Weights of a small image classifier: activation gelu, soap at rate 0.001.
Rows from block 3 of a small image classifier, named by matrix and row number. Rows with one number within an expert belong to one neuron, the router's apart. Each number is 128 + 32 x the weight over its row's rms, rounded and kept within 0 to 255. All counts start at 0. Numbers have three digits each.
Before each expert's rows are labels from the 100 images, of 14976, where the router gives the expert most weight on average: "strongest on" is what is common among them; "peak at" is the part of the image that holds the peak. Only what is clearly more common there than usual is listed. The data: numbers of one to four digits printed on busy colour backdrops.
# router: router (model.blocks.3.mlp.router.weight, 4x384, trained with AdamW), inputs 0-76
# up: expert up (model.blocks.3.mlp.up, 4x384x384), inputs 0-76
# down: expert down (model.blocks.3.mlp.down, 4x384x384, transposed), outputs 0-76

# expert 3
strongest on: on a plate
peak at: top right
router.3:168136155157108085119096117136156091111125116094094073080163172128095052100154117139124218118122074101113140084114127152099086109119143094121186075130130099139131169128104182099112135121117170164140131068194186117106144122112201181
up.0:078154174116160171173125108166111147109148129128145173078171186102174095121141173109160160108025084136131149114118049117129195093191078203187136126137169127087159083125109097162129086106130122098177131096135116083126105150103099161
down.0:081114152164165105120123129130186118129111127146133147071118102154173148122052126160117154121138170128140158111125158116118131125182100154135169122138165078139128098142131139137118105121199141181175121155114068179112120142113100078
up.1:079113107179162136095095195146108149156023124124075124134176091144183176131179183136135145096143128083111181088160116076166168160149110109101133150117158078149140135168106111148097144111167135180125162141111090147139147111146127159
down.1:154163089118133199148142119115217180141130175137139114164190167171161110153174088153054171110159155119088097178124192052204095148099145096133144094141090100081078108078149129186139102123158101107140104126074089122131128123090141137
up.2:166149148117135150140093161163135114110197167138185064155088078144078101071098176154075137064155097156105114157119140121161119112091181172098119163137163103140127159126172099151164132123085184156139107162126179166173111170124134145
down.2:094180084125098155084077114132111134131113115086099111063186186116137148130131094100148096129128174075144120125151109124113140121149116111149154144089072045147138133169122155158089094132108104155108130119167177183208083098177097106
up.3:155140114128174144109128136161104142127132050125089172123169113144151192170119143169121147120110103162148155072133095136122153120115126097101071147074152136149069076112152098111105146147110105098108135163143143072100054170120176083
down.3:076100152114098121155137101109168144150082183138136082110082154168107140129114129140141194166121041156153074108201111133167155184135083166109140138145129158144184202093142196170134102110154091114098134131176118087172101132193122146
up.4:093068156165167083123153172127122156094100050151126147085090151115093117140170098169123140087119154137160121114182106113102140169130147056080163143134149147101075167141153135128143155123179102168158143176085119138091161140097137074
down.4:112172124109099152160091127179132124153138123073129126200075125156151132117115086153111101050074104096120156146148136087181106157179109085133104151156148187144149127154102119162115135119110189125110116102144170091157090087172089096
up.5:128104097142178147108119114202106164113070122053122147093109178076089167101174116136148152147120118188114117163144182118127203124173151118095136141153145145162170103123119140118166106108100130171167137160113148134079137162127126093
down.5:123209074093092097125107167135155145175163108168065160180110080187105116122113111141122058125160153100150165145182109126132104112091146140145076139135136179116182123189088141123153129164110117149084075121142092168136163141152159153
up.6:110092183107159134141178164079119121161169145117065118087111104138160191137125142071123103118135099153124097133233110152178148044135107154140145113166101144143172132151149221140083099126146125103119101069136152126105122172135177139
down.6:162211081175132171137158077116036165131138155166158100125137121091174149124161133220161116193148151146177224108114159101153156130134202123122159128115100067143112117116108106101154129109127122049155150170120111173147165134082168126
up.7:128111131139092138081109100127089144109080112098138083136135115088090146069128131111080143163140097044114147119106067160100154090182150102179108130165175151073149165134081133038080074092154115097160126136171094124129132095163136079
down.7:139141146111129121089187103141153074102129106119107165127113144096094157170136159062169111113098122107121104155124174229141144167149106135120138122131173130158078116077135139189080132112083121088162155137095136155141092096151195128
up.8:130173158079165159114159130162134138173122115122142123192140134160110145133098097154140115190122139123113145176139146122134103068183148020153171119161193120127131108116119140131125143135163131081078118162177141068150117147095138105
down.8:137174099161158127144120218154135130035130174103166141171115118068138123156174156130168080175088123117185103079159149089141144124077137137149105098096071157112104088178127114175085148093103155164129113132142128128129162106137102066
up.9:131133127074123143069122098096131176132126098182185167143158109106101133130149127108125180148132112201133145162141182177125112148164122129161144073188061172137109072156141141103082077160121155123136130091115104096132156141125144112
down.9:117127171175122150107130142101122141081081136183134129144076097085090134095119167091062102105166108091149156150091111162076104098182120137143160117087140100147130117128138149153190126090165168156079120135102101111117157129100172129
up.10:156072133162135127140073148110123070113093135116122146168108133115122172123092147078150165164126193138090120095190141117113114166167153146155145205039153147173167106128126123146142164068107116127135163093139113142137181148102119169
down.10:068143075137143099187075133098168113076128122128169116086114137134163132125165141102105119115091103130136157176073151164158069121138110092203172155097109076109170135149169110085115129126118111116070140147140084131073147151194138112
up.11:080134152093128140134150165110127109146063134052146116069153085152148108166136147120114108092113146106087174152183131171095197141181141178098141113140145137097148103154064080067134157153126113096103121076089068160129121127121170127
down.11:132067135143184112191127155163077121166181059095082111127152172122139116146121129115135066118051118121180186163150128078126162159082153102169070120155165105076189127125159094122176137125076133152141120096085151111113156143144164135
up.12:157104144098131120108113178120185090074163123157121133198188148163114109119133114087189187113106110124155138087136131148134115069100117140059100119107105102091115134171063114142132098141176100177111122170153158146190112136123104150
down.12:069161088120146089078096166150159138108183139140132127106139090106108123078054063156147062128102154189116157127087146123072182113106135172139149131086148134146131147107100114195177128067192068118118107163060134189099107122074149136
up.13:097120136142111104086120124143138070082114144152110118131164158106106096132102164126109162114208165150135118153096133192109108123137101092146142155146160097131110160066141157118149146199084110092130173187155174065081103135131113115
down.13:177190171151158146164099157175127143149165085127166219108135136133157172121145097093134139162038108124173133098071120165136115075166075160165136092097108106114128164102133144175177085132065122148153116104128163120144163064142161093
up.14:096103165100091129155142142164128102146147058123126146096109104180140156089146123140123096086171082142176127107144168122143196128164176081115130135138117143071137112160146096160110125088063115125156178180127137125129076141116138128
down.14:129182123132143085126097177077141105133147141187098165144077118166160152151101188151098120149117094136107157237097128178139152157078184083110174142143143163156119100133102142136132145089127113105104099087122075148161152135126080152
up.15:115135083093127117090137167169159079133092104153124175168131151127155155128098121133129170130112116180078113104161130106131074152117150068147165142125085183117117093099113162147093163112170166143095091158158185114112066160156145104
down.15:118150169091094136106112100151156081167086119125140193133114116127152138132172142187160145115122087164189101110112166104146137127171153122183147128104129118172123157138141122023142109118113134120173177159142147134116062136103150123
up.16:129125134136153115121132104161117172169094135133132140125120140088152076117118114150108109092134078122160140138132154112091141102074150071151131154167124139069138142102117091151145066212107123141167142129131088149163119170173164136
down.16:105150115148114059158157162082122079152098169130072099066043189112099139140099115164083160131136065101167153160121106157126173124116157132101105130107142129130131120153113111067179167154136076112142186148103149060123146193121082119
up.17:149120113098082109150134136162143090139103127124072115134118150095082178101136127134119096138118090116110156183115155132115130101130141104109120143088155094128108173103139231189213111084100108179114161083109104091153134140129134065
down.17:163107135143097120153138190144085118079117133132108088097111109126161188126145147083082110133122130091121147136106149149152075168201108116102124153142081188155155103091107156142109121111141180124146147140133151151124119114104171149
up.18:116160128078094147129182157112116186159116109136072137158106169106109077148109139143099123074082128087153082164148059100157132147123108134107167153125141167142114133125166159123137111127134119151100158175182119110118121112120162158
down.18:138079102149162114169073182131168124148213182133147095131171133174195145122129092120144100122132174079140136058164136134137100136176147123128074133062167162139118147142157126162109136090175105139147173115107143154133111178138131127

# expert 0
strongest on: length: one; last digit: 1; first digit: 1; green ink
peak at: middle left; middle right
router.0:088092139103094166144151181095109073092133169120151110092089121117188146196106114145155114129165134114113146194194139124073174127087111111103079184126122103161096098136106182136137147163165080148179104113132114181130151139088119131
up.0:077152101136144102079148170065151128078111146117138193182107094133093160090112195137101100135120185114059153167123098138139191151113167090111192108092146157122134090160136157120160165112074030119165129142135179105169157086106107121
down.0:101093122146094120127153182119129101081147082165133035132137106169122134168186113176088108137087155106102069096076147099148089167100170117174157100132146114082131137129143105188083166145167105140143200070090127165117112160177131153
up.1:126094153111126119148080121149118076157134153153109141138099153081153106150114152126179141130149140204137138154132160107147131103181112047037138115182104090147123101146133157142089146186153103110103119116157141111102097155094152123
down.1:109124088117128121119087101165154149104112147144162137168111167146093158178141125187139138177166154126081139098134115156165136117070167150144119146136128155126150102154147144102093139102036141137130138171148089145090098154135087140
up.2:142151146160180114112149136061120093105082114150189153144109102142123137128108166082107108137150167105124135105138088147135151200124076115122164101102116096119067197056115153178135111148168167149142123039178107115135088128103078110
down.2:087120127019120144131087157119191101114098110215156110155152134170120146105053068094164177162071127090169092178096080128118185125126171157144090133088160158139163089174108157157129214119220109133160089154068148121132166187121120160
up.3:038123065158145151113108064122090151071166092101148112143093202130175140074138121117144185085124092065197068072129142095113087155182127140104126079153141107092200063101140105095111127137127100099180141153059156121163118117105115188
down.3:170102205165153138139149079183103112124114162123076139149140137088153148101156129161125135140152151101138157207152121094120174112169146109148137134140106139148146159132143088180153145138091108156163156100157069096175172135102162117
up.4:150192128135138176139154144094126150122079152129116146126120120148067112138197130149086168127155151091100126141103092084127134114155122114124129130121196111114139189100118147119110101097082161164103125173131124104150159113123153093
down.4:148143105126083141133145137128129115143144110121114101137126126128133162137087090074108091117127098144088155186132136117113096144082175124058091102128134108138110159124145122090136117126147106120155144179134135141124124126138143176
up.5:099133193138106052181163147111118091167124064115118105168076108116173121106131122167121066134121131085169114136085119145111097168066185100174100201084143139123103176090095185129114168148153090102167156179093116050118157149134145123
down.5:120145098154138113131085098147119132137132095165155156140145090116120119120107142122173144100180119112098168105184161173055133073099103131113142128172100174129127091100156144212138161096100097136126052115158114158117112134103066150
up.6:085136155181155154171152124111166149089140135138114111117129121187193119114129137135175088131179195162088131141149104129130092147146165109088142202130218170125166076180099112101098059138114095100140167077091135123194111115108155084
down.6:151094117113155121115140093189145130134120123101215124124069164133168086115111125145182141151177119162134127160110127085108109160136114074143107122152141130144190130161085091103144144073206109093149211115145154123164077173158152097
up.7:059130153070122090215059083097163103093158100155089111167171113069112143121158102109127180108109169092163180141123164113150127118151163125155123144127112142129146101130154081168145113144063097138114180186162093115127129120101084100
down.7:131133163088091176097113100155201138134128166142148061196134093131131157142094087140136118161094098130095144088125151118149164062054122120157109080113099095122153159108124110102138173163088144135132150163124109144162088081101146179
up.8:123121162115169134113173144141079160178139090124089084126158141117097124157161069176120116146108128141117139137110138182143102116150123092108134144178135134137068180065182136090154165127119146158143101185132141112206100093160118138
down.8:150113142147111110110150083086150178094168131072125162143107080076137089093113126091126122159167125181181170164093111088103103177115190155187140131161109167085125144124152089148084070158168095185201102122107125146107123135124121138
up.9:175117132093144168086131120120132138150090135112159150125128134098141178108118128161107156114101169202111137101132136157132126092203131211102100142124081128077170157153119147139122128148148137132152160149153111098132144149118169095
down.9:089088099128148073125162144111107137113123167132145098148165182125189101136118090121103097158162053048132140164104107148181155200175107047124088065164164088150085158107106153128110060109096126169121166112054131093149135127149134102
up.10:075071155089091122142113109047171132107133132126134088145120194145092152147124147128135149117120181170125139083128176097105147110068180150139121138111177141153181136171133178157139134167151125153148106134155112093057094137092102167
down.10:177174189198123146154111094151128167158076137151199097147127120169161137152150157137108066114114127143110127150120102117182083152088106142161175175132148141150114115146166167098151062153144181090141059103145203130127131172093085121
up.11:072132066066077181121202120111146115101143106137151187136114162103084130138094081092125142117146093187130087156185111094149103191068119145109139110188170108084140143116127149165113063124074131187180188116129134172188138118089132103
down.11:115122134072109100075130092097032099135140110125131106184106108088155147127164175118118107094123107146165146137140096175144134122161127152138092159119074143169157135082148109164101081094125105155150111119078139121085122167122168097
up.12:112095172140108102076108121119102116086116118091126123121088173086118204135120147193121121174130102167124110132160163157136086119122115112092151106158136090121086171189192168117055133139032163130154177101141146132098165137078087138
down.12:159140129110123078153152141119206168148143099111121199195094167128162139170150052144112102144127159123203137121176153098154164102170087159120114110149146121108129217115136114046141150064138171108153092122111106165152195091114137117
up.13:197177191126088135158131135167094088110070085121114082128144116115137149076132169167162129107184175094117140081146102107124108071178113166135118120139129097089151139136116101088151120182144135121150127128173087102110199101195159134
down.13:135044086153121156227140146096102103108095144143115152111071071121176153114106101112141076151113135180104107098092136102076105103132149135149158151113162137149085124158114129137118096101156209110130146072135144132120099136139112115
up.14:131100130164108155182106134112160147091098154134042135166085146096096095136100128198115146108137162099119073155114122118177142142107087165176156144097121082188079148138117135140172115113153153124063136103112151128119101128139205082
down.14:159163090092118127124153129153201137102097174086182149151169156095125130110195149110128170110143134172130161116121123150174106080093197120171141106096187146168094103083167160128107130111141143112150165186145118112133161095119122139
up.15:144171163104150130173154131097178154153144189140173103157096154145136113156110121181103104078109145140194060117082075158125131124090132135114143152089178092114099110174189067123155136172109144114105156092100142125130091140128126107
down.15:150149141130152191096078087063087119201161102167108178097068157088141152140187102133123115134137134162177156133128141208141132070116147097169168136147153156124136120103114092143102150102126095141154129130177146140084127113141127149
up.16:126092124202118103133152114085097181127142124103129108149116107158125118127109176116102122141122177118164089142155160181159111145120141149186127170128104143169111156135141163116092174156107134083161096125166100130137174136138144133
down.16:094120180094067127127107141109165126158128131109143126140162184120193078109220162059177122134098111129145108105083107114129089134093071093085152085168111092133135091157109133104111054126185117105157121152097123139075131114128082149
up.17:166113144104119084123077162074186094175118138148155107132153137163153144094048122181142094085079119099147167183217116133121097089139129176137178138147133067158112119106069146101073138097122099160075141092078186175180133194105116118
down.17:128163138137105104112150127098107152148150124116102176136062093112105116129116113110110171161093106130061103088146143097097138077079104151150095074150151126168164045174089144169147096097124130127178133076162109089127159151133170134
up.18:140140113058088144124166118105083177123148102096156181154089155125175096117088181119050146150179138146117145166130143156129152117134188147098127099132138184143076095138083139103151100081115105141171154150126159161169167118152126112
down.18:142108068102123138157150184081155093144108120117148155080174135114087101107091127127149078122098128129172112120118101160139089105178095137117124146114155120106180131172091132128085078129136172132115168124062088085170170174166149104

# expert 2
strongest on: length: two
peak at: centre; middle left
router.2:106122087119169170101149094115105152183113140141151167153111150124097152087158156108122120127106145097165125081126120138169120100129151101160141079095104146122148136111107088108148108114144155122109138132125079147122101147118071098
up.0:122140112110124144119133142155116160205139133210169126121157109081127132130155124121147131112125163165138105122095078135125089109086134173090082131174105104174115082121169115095110114087085067117121099127120147085170124139159149169
down.0:101107174134146158089136115175107104027149144125173117133122073105095111044108097178164162125155202101097171125130118094134079120131139149127138125140152165112091175086133151105154114139136099145101106078136173196062090144050086120
up.1:128144096099120105122185114131105090085086175135078110173105108130146125112102161107097109153082124120196126217100140111098081138104105087103150103122084132184122083114130162110106122126092098111121164162128122089098149138128155132
down.1:144170143118136102136074058196092115103106084108139123119151147125150111086133130159190155059163130072112113123138070127125050128183111158160134206113122096154180125151114138181083098161103115137120143064123133153160119187120117119
up.2:133139107182147129086146057108138088098104105077122155175124111112106122051123112175085166114110140141113107162098155100116083055110179127117156146152141114115144094117144109151116095125144104099110143121165106148135189159113170155
down.2:106205099091133131082130104051169126074141072148148163119166144089166174159152153115145168126163145147118126117098155191103095158149114172082092155059107131121055121127103139127135169121200130202161163131118173135190131106126140134
up.3:122148141106123123068149119145149097110133100132158146106183099119158186183145185131096118166090100093126121147105116147123138095132136128132170172133124162120191154195087135141174150166125140101105062185132162141186069168150071126
down.3:118092117176100093124134132176131077139170179166067185157119106154087098124131122167117136156139140154073138118162155099138086180161122117111093127161151152111128104101196166106123130094132103169117143163177161096120148112092177155
up.4:133120184137127215163124138124165075112143103123066104108144162136137109087143142113133130154132121166208132088074141134099085192103109134111108167131121101149120093112155149068130103100177128055155123146096153127109112147097115165
down.4:138181124115143145117120092071077151113176147170126162137159136146104172168100159180102137125188115113069111112138140139165129110093214131140196130107092152106169090170155101140147092123159105181104123157116173106160076160098058110
up.5:099025105053042085080053136072094079136138096135125103154169152134179151140115127171132061103132070106096118129136154152096134113118159068133152165162123135155087125098115141152123167106164110195169163156093142117179125149113133101
down.5:113101068141102067132138087102121129105134138103118195111195144103136117191110183163117133142183167141128133134124087105116190142100171123102122165142118163127173149169152113118135089159128082059167158092095125109127190100134089128
up.6:142084079139111147153147123106133066175084079184097194094145187107109161063148120106136176124103122182112096120101172131089104148073139121120100127102078137154139184180119126097105121164153119130168160114121149133172134149083126173
down.6:136145123062105111134126125085105142102140158071153102151152099150091118118144097137091084158162123107137105062098131177101103094141157153096108098132141128098111124117105140105105150121125141138082103130090108120157222117122153139
up.7:105138132089146133120131128141105085109100139206158153119108085163110150101140139124129132144161108100121140123111223163121117149076136133096080160107126129093137151093092107219152165062162132136133179126105131115122079087096132098
down.7:119118107126124146093131133089189171126110108147142134124129169139085094162198089073119135163109101091097050134182129075117113136183131156183153152117149136102074126192133117111164103140135157126127132147135123158134187165121192100
up.8:107134061152100124112163155108106136159068129187138087104154115130158075163104126133152125086103107152099116099151121112129103127137084136158104111146144143112181089121100075128098143108086131083066107120168170119176100134155150142
down.8:080149143109116090135157149198081149123098164109135100125079110145100089114181114165098138160110139096065118128145170138175094091057145153098108175118106106116054145100145164115102137148113120195100134029117131138142176142119111120
up.9:149175112094101063164069185159145093130157176140050155117116165178083156123121118174125141132082174123114172130147142085116100114162098113179126124174108144179115164158150125101149098172135118140153149086114101101146182082138124166
down.9:111098138108142114143143135110141154073188081129125120120155121170119114113099120178119123138113113114121111083119114172138103165173098131121072147086126209159134116158114111043173166122131148118127060142126132102107068157140135110
up.10:164130135178132103119135127124150110100119168102111111184129140122110166150102191090123116105090097170128126092138109146151074149173098102132063119115170138114086093092152079133162080089114148135150102134120082152151100079093180160
down.10:144098152135168137114209095103112148091123078090109118115150177122129101156177059103094156137133163114143118122082179115119120107172086169144146130112132120130132160150155142188134076127166152158131133126093114117214123121137109095
up.11:118132119168109104123175096137133065133154145128154097137151152070071134117161112136138141116088134105088104152107064152133158160115130193052121128107156078109117117162093181164198062100077182121119145083073120159127113151120104069
down.11:086141187125187074179130134142097127124136174152139136133021122119092129086115159132090091179109113132163124137138126124132121126146140140088096151094136133140138019063190099144154181145073146076163171188142123108129134107124135122
up.12:162152227107097163067096126159131112061140181092137102141151206103088104142043117141184125123158117152103136114067113180145143144152157098144104152152108077138121088152075104098117126127106168116111149143153098150167090163134081112
down.12:172119098084112125154115166102149058098208131138174073111159106178166149095114134128102078092178157107092106123208131141113142143128107169089132146131106115128069149169059131088107127108166108097180141150112156137076146130135094194
up.13:141121110108141155103146096205092199139121146188123124092094100098094109158172131104124162106127111157171113188055099149175193187161115117205090148158142106119066097129169125151171142131127084113156119156117113180130143134098182111
down.13:128116112165148196146073097101152127144167097083136146085113120107120154123105125189152128115140207125124108130189159103111061153140072131095171122115147173074133120105094102124146105105161132108154132110096149118137117118142160159
up.14:190140174102101133143109088144115099117099146137101149074102172118170104105131079089110121142084160126101097095153170144139081191120137134106082190103115144087120116176112140094073113068124180152150155096112105177104133158165096084
down.14:118109081112195166192110141104150118127140139141099109207115076116117161113112129158117122106168170113147123123151128105095139142158115144117139065167101096100112133195128078115106095167166182159144201157125125115162158097146134108
up.15:180124100080139126148099161091100134142102188134149149122044142099115134088172113085169108069159159125134157147100114091088158158124163088163140093149106124092163159083138183167169103146152085162126141115081115164110089170171122100
down.15:153135161155110099089107076182159120168178160141092118144134115159112131071155144140143130105157168144143129108196135138170117091064168119109144172059128170194071165146174058111166189103141107068138090139179162143084141127128099147
up.16:119194181118120179102093183132141188116105101141131118130151170082065183153108135142139123134114131154112110177152100095146131154133141123174108084139131093067131067133084117110091076165060136096158160133093072128136085068194134061
down.16:129110055093152116160136096138133133143113170113125119166129177174144083165119083121091117140199166117209119161160157092109138133075144149139141131089096155134123121124140118154127069095114108155112122151117105080149113099084127173
up.17:143141110090090106060104233116056091118132130158096098161091157146168111123157075165190136129097129117067160112134152085146164154070066127092102211135100144136098156106131134192115105186136070177103128184136210100139156143070135156
down.17:098090100116174154181124053108103168139194101139197143111087095061121183145081145162133123143151145132147138112135167117178080106163125075162135173093204100139198196099147136193170136127149082114176201153164113110119136152125135098
up.18:152135141161182075139137104119145183069137115068106138100119191129077100179100161173107135099096108156136116096128173157062130126084064174147108097131161171142178087100153124140143124130086082088148140163155084073112133076134130043
down.18:164118119138147127188098087124139105088172103140144150153138177121152123112111094073141124093113122069142137102092148129183095058075129117116125107165150128124107146125130118109104065143118195110175140089105048140116188126130050128

# expert 1
strongest on: length: four; white ink
peak at: bottom centre
router.1:169135108140112144110083168114104088063184158174101150110152152141129134099130092106140145100141194149138172211093119146160116147130148125102111144204163089138155130120168146117118098187175093104143152172149160124168145111165146127
up.0:131059088114114139122218126132159147129214145134161175104119172169096122112125128167103158127146113135100106123114136057137079109183102127122115111122137150105138117148105097127097121117113084181141152120120140162122086154109155148
down.0:091117079124126096121039111155069080139156154148145122133163055099115150095082129144111150119125140124137151132120100152100153143121109106128079135212137187118130130098196039143118147133170089143167170175161132099134124156096173079
up.1:100119141138153145146170081120184113169112129109083063186146140116162106136115137069149181152086131123157159129153107070116146152085080108129146137151106137133135141141112139128173101174125143158111108072125094136156092138089123108
down.1:134143134131146106111078108070112195119140100151168085152182149069116059081091128168141082182122142166156121096144141094142134166113121138128127150117067126161142076136144108122127120193093114136137105143139137107103085085087126139
up.2:121111151157150086150153122112156110140180137133054070063129113125184129089105093091120130125156179083118072136133103108048088153105101029111168145124152126137123109136151053169185121060122145162111179091114140185189119150127120122
down.2:097117081147106071107149084097149096160068118134162196084108169137070129109122136136095148079124185080124212071117115140170119096102141132140086172161122140160146152174139119146165079167095139128144173086167123048138119193134109155
up.3:109128166109081081188158134162158060109121133109149106144127141121154128124071168191176041133073153155160167156138089106175100064130102118150181169158134153156099138083076105144144141136138106152182099113133128067105192144122153111
down.3:163155120109133105156127129152188110141120121143137125030171093146113114135112093171124144090110087126079087137189080103163138104160085112097108171061115115122122193087140148194168129105143148139104125093120164087128124142109120142
up.4:135126120113112122152136119062176162167122136183096135185061154149104147092139191112069150077124162104130125156169101186134176138135144136190188106168162133115170091166149143123130102155147128153081135126170126166079096113117109098
down.4:111124035063116144141124091127114060080127065115090147073090143074124124109116128116178114135163109148169158166087135076126073078142117107086047115114170144127176074163131104106130137147108038122113173185094092139106127091140121144
up.5:126182130140113108157128128166125118133131098082115163115149156131147180114134158120122113136119167140128194088120121147163123115132100121152085105118138128120117175118130152190085127091190109129119124104119118179129140143103127120
down.5:116126120153091098100152130108113106115117083089139068084087124147133125156131077136133186153141096142097151126120127108111135169113130116074151117112107104098118089105112139105112125138108087110150080099148165122082153029105165155
up.6:117086116045097157149082127153097147157076166109164136152165162108135107147118140114193102128163080140152152096096141103129121091180110126126130063180153119161136165185150117132168084211098095185148166108113138140132112120129104089
down.6:114154102094083129105168136157138122083137118093130121184095106112126122090157179100112131105088105091150159122125128210134101151129114073122141136166087157055156148098169131162144102088116164139111117123132176096096138087148140095
up.7:124128063090107119108152167082146128083109154146190102174148111128075131098153151052124127096114154133121144144184100139154165086139159103129154165171133131157139145122170112186121073148153124152177146141107154143132194110142054129
down.7:139172110090190200148143174134148157135035086125117088080147135130147102186122087148111111119105123101173174135096179053148104168143110130163115108083144139147118153196196124073167173057076157110149077094147147101152073120168085156
up.8:119134070108062129138124101093126131078137133134159142142164098140139153073124109100150128200081128125063103087116154170140134139111144118141061077200119111102120107164176063059098144154043190115094186128109113084144136186154176122
down.8:125133114118081152109115187162089116125083204128153109193126103082105101113150103090063111120105148120091141099147112133118108083148132060127163172130102104104102173121121169103148126158117077215052111085124093109130141084116197143
up.9:069113088162124101121151139159099103149090119116075181139127114149097118213138180142133140157108117116148115144153172102070134148153116153183110140142196082157101193087110117175180140076147128186100183124095150136178160114069184135
down.9:114134137112165095108057122113064121142115085160124121159120109146124113100149151134086195078127128115145106165108101148187137132072122145108118146125121139180146125069111133070079163098118085141148141128159116097151162130140130139
up.10:156086112108152138124145164082167107103109180126174141124148164115153126137124095100196179157159104106137159132178155191060130147126131171128101148087151044115144086094139194101178147100104134124150106147120123108153121091118117085
down.10:173205129159081129108126160194101124120121120104165101125156117215096147185132116158124106143134112160162107151108161165098115150154185091154131095172108113153139111102117165137133133076097170107144102126136148110103184085139170125
up.11:084014224106145106142091146098100171021111113107092148162127176132171136171102093126144120126139121135191080189145148102154193188116102141117147065117066141147130129102166167091160144149122092100095079169146108088148107111148164106
down.11:172159097121113145128098076156153093119155160101112103119124177107074160088103184147145111109133127165062131136136039135112137135109193122162087141130100167162135052133156170127132116167057135153125195171093116113099173093085104081
up.12:092084133161134125122127125061124186118115177109140062109122128148127124100113103104129082143097107146128131107105130141141161121152109180125136077140129189120160120155102166080182149158094158088145090087138136132130159183197159141
down.12:110126115113147107129125190060102111191138117092128055061142092129152085142112093096221093114110120118121125142164090155130162148201146040092133136088138141188094105136158114165145113122155124144092132106170106119152133132153167122
up.13:119157092100132142121110079193191109133116119122093139103151128068125133107146104140110122234119050108058077114075108101133161173064067158138135162084118109063104154090161143122118133116155192101096170115113110167196103109140118121
down.13:124100161192105120118104054137128150127176122101117137100118147116134121159098102111186142103107107160156099150113153194123109074184155148159136101125137112082109107091095167113138174140186101156107119094112144054072138148137079130
up.14:116086166167121104100080160165106166141130117176110102162135148134120168176123111130209070165115082084146148124146149087098178114095089084099123131134085117126081174135140078105143109193143114180072092108138090179112133139210114113
down.14:163065096175135050155098136146136113138156113099094084158063083067151072091195136150151168077133145123121169125111077129121072148135098133147105167162101162113144150069028137121160174141124095106137122125095140154138104167135148146
up.15:104129144142111130136138093130137181165088188134120140110117133100100109179151151192141102143163219086170109130127155093118115137073155107148117166142123078131134165157170154116127151151142138081142178162162107079124124126071136171
down.15:157101090179139173111101145062105128194130122147196152157168140106129103071096096167097157140110153146121141141142066129099128142136121111156192166117122115121133100127185147137181116093172147175086097131066119125125118104116162153
up.16:198109114144133060098120067153105118133114159142104108140104068173179125132136103188120106156092053140142185130063151100134105111124120121144126182149132041121155143110138207088129191160073166127176128126120116119102090110090097120
down.16:170174130161124156128135177104116106140120114121110149159112160102098135117110118139121095109091143151180119128149092162153084159159113137144141193159150095087037132099111119130166092142132143179126095104106149169119110081132177084
up.17:088118107087177124075110165116136133191149023165169125107135162098103105102131172063137173158104115128145132119155160121108091122116153115137150160182124079141184161095190143131086142089123112097136101106146187175126129083126151153
down.17:141107110104100176112118093108115155111112144144122174179137089145097180117104141074201182127170116068116121157148114114182151138064105153196156147101111161155148116112108119148069125106162146094163164198127160189099097095110141137
up.18:087114145138121051130058171080081110173132129145146086135090115103152063118153081151141114168170127199167118133139192178151135150108184081103103127167181155096159139133162132091094191149104051098124137112109086110158137170146132148
down.18:078053131136125147117117107173153092125104126156172162130101084124134117122097140097094164100080163114105122153136142093140100092149141128129126153074106135157121157118091159151146132119127148083174147084147112094139102098120124144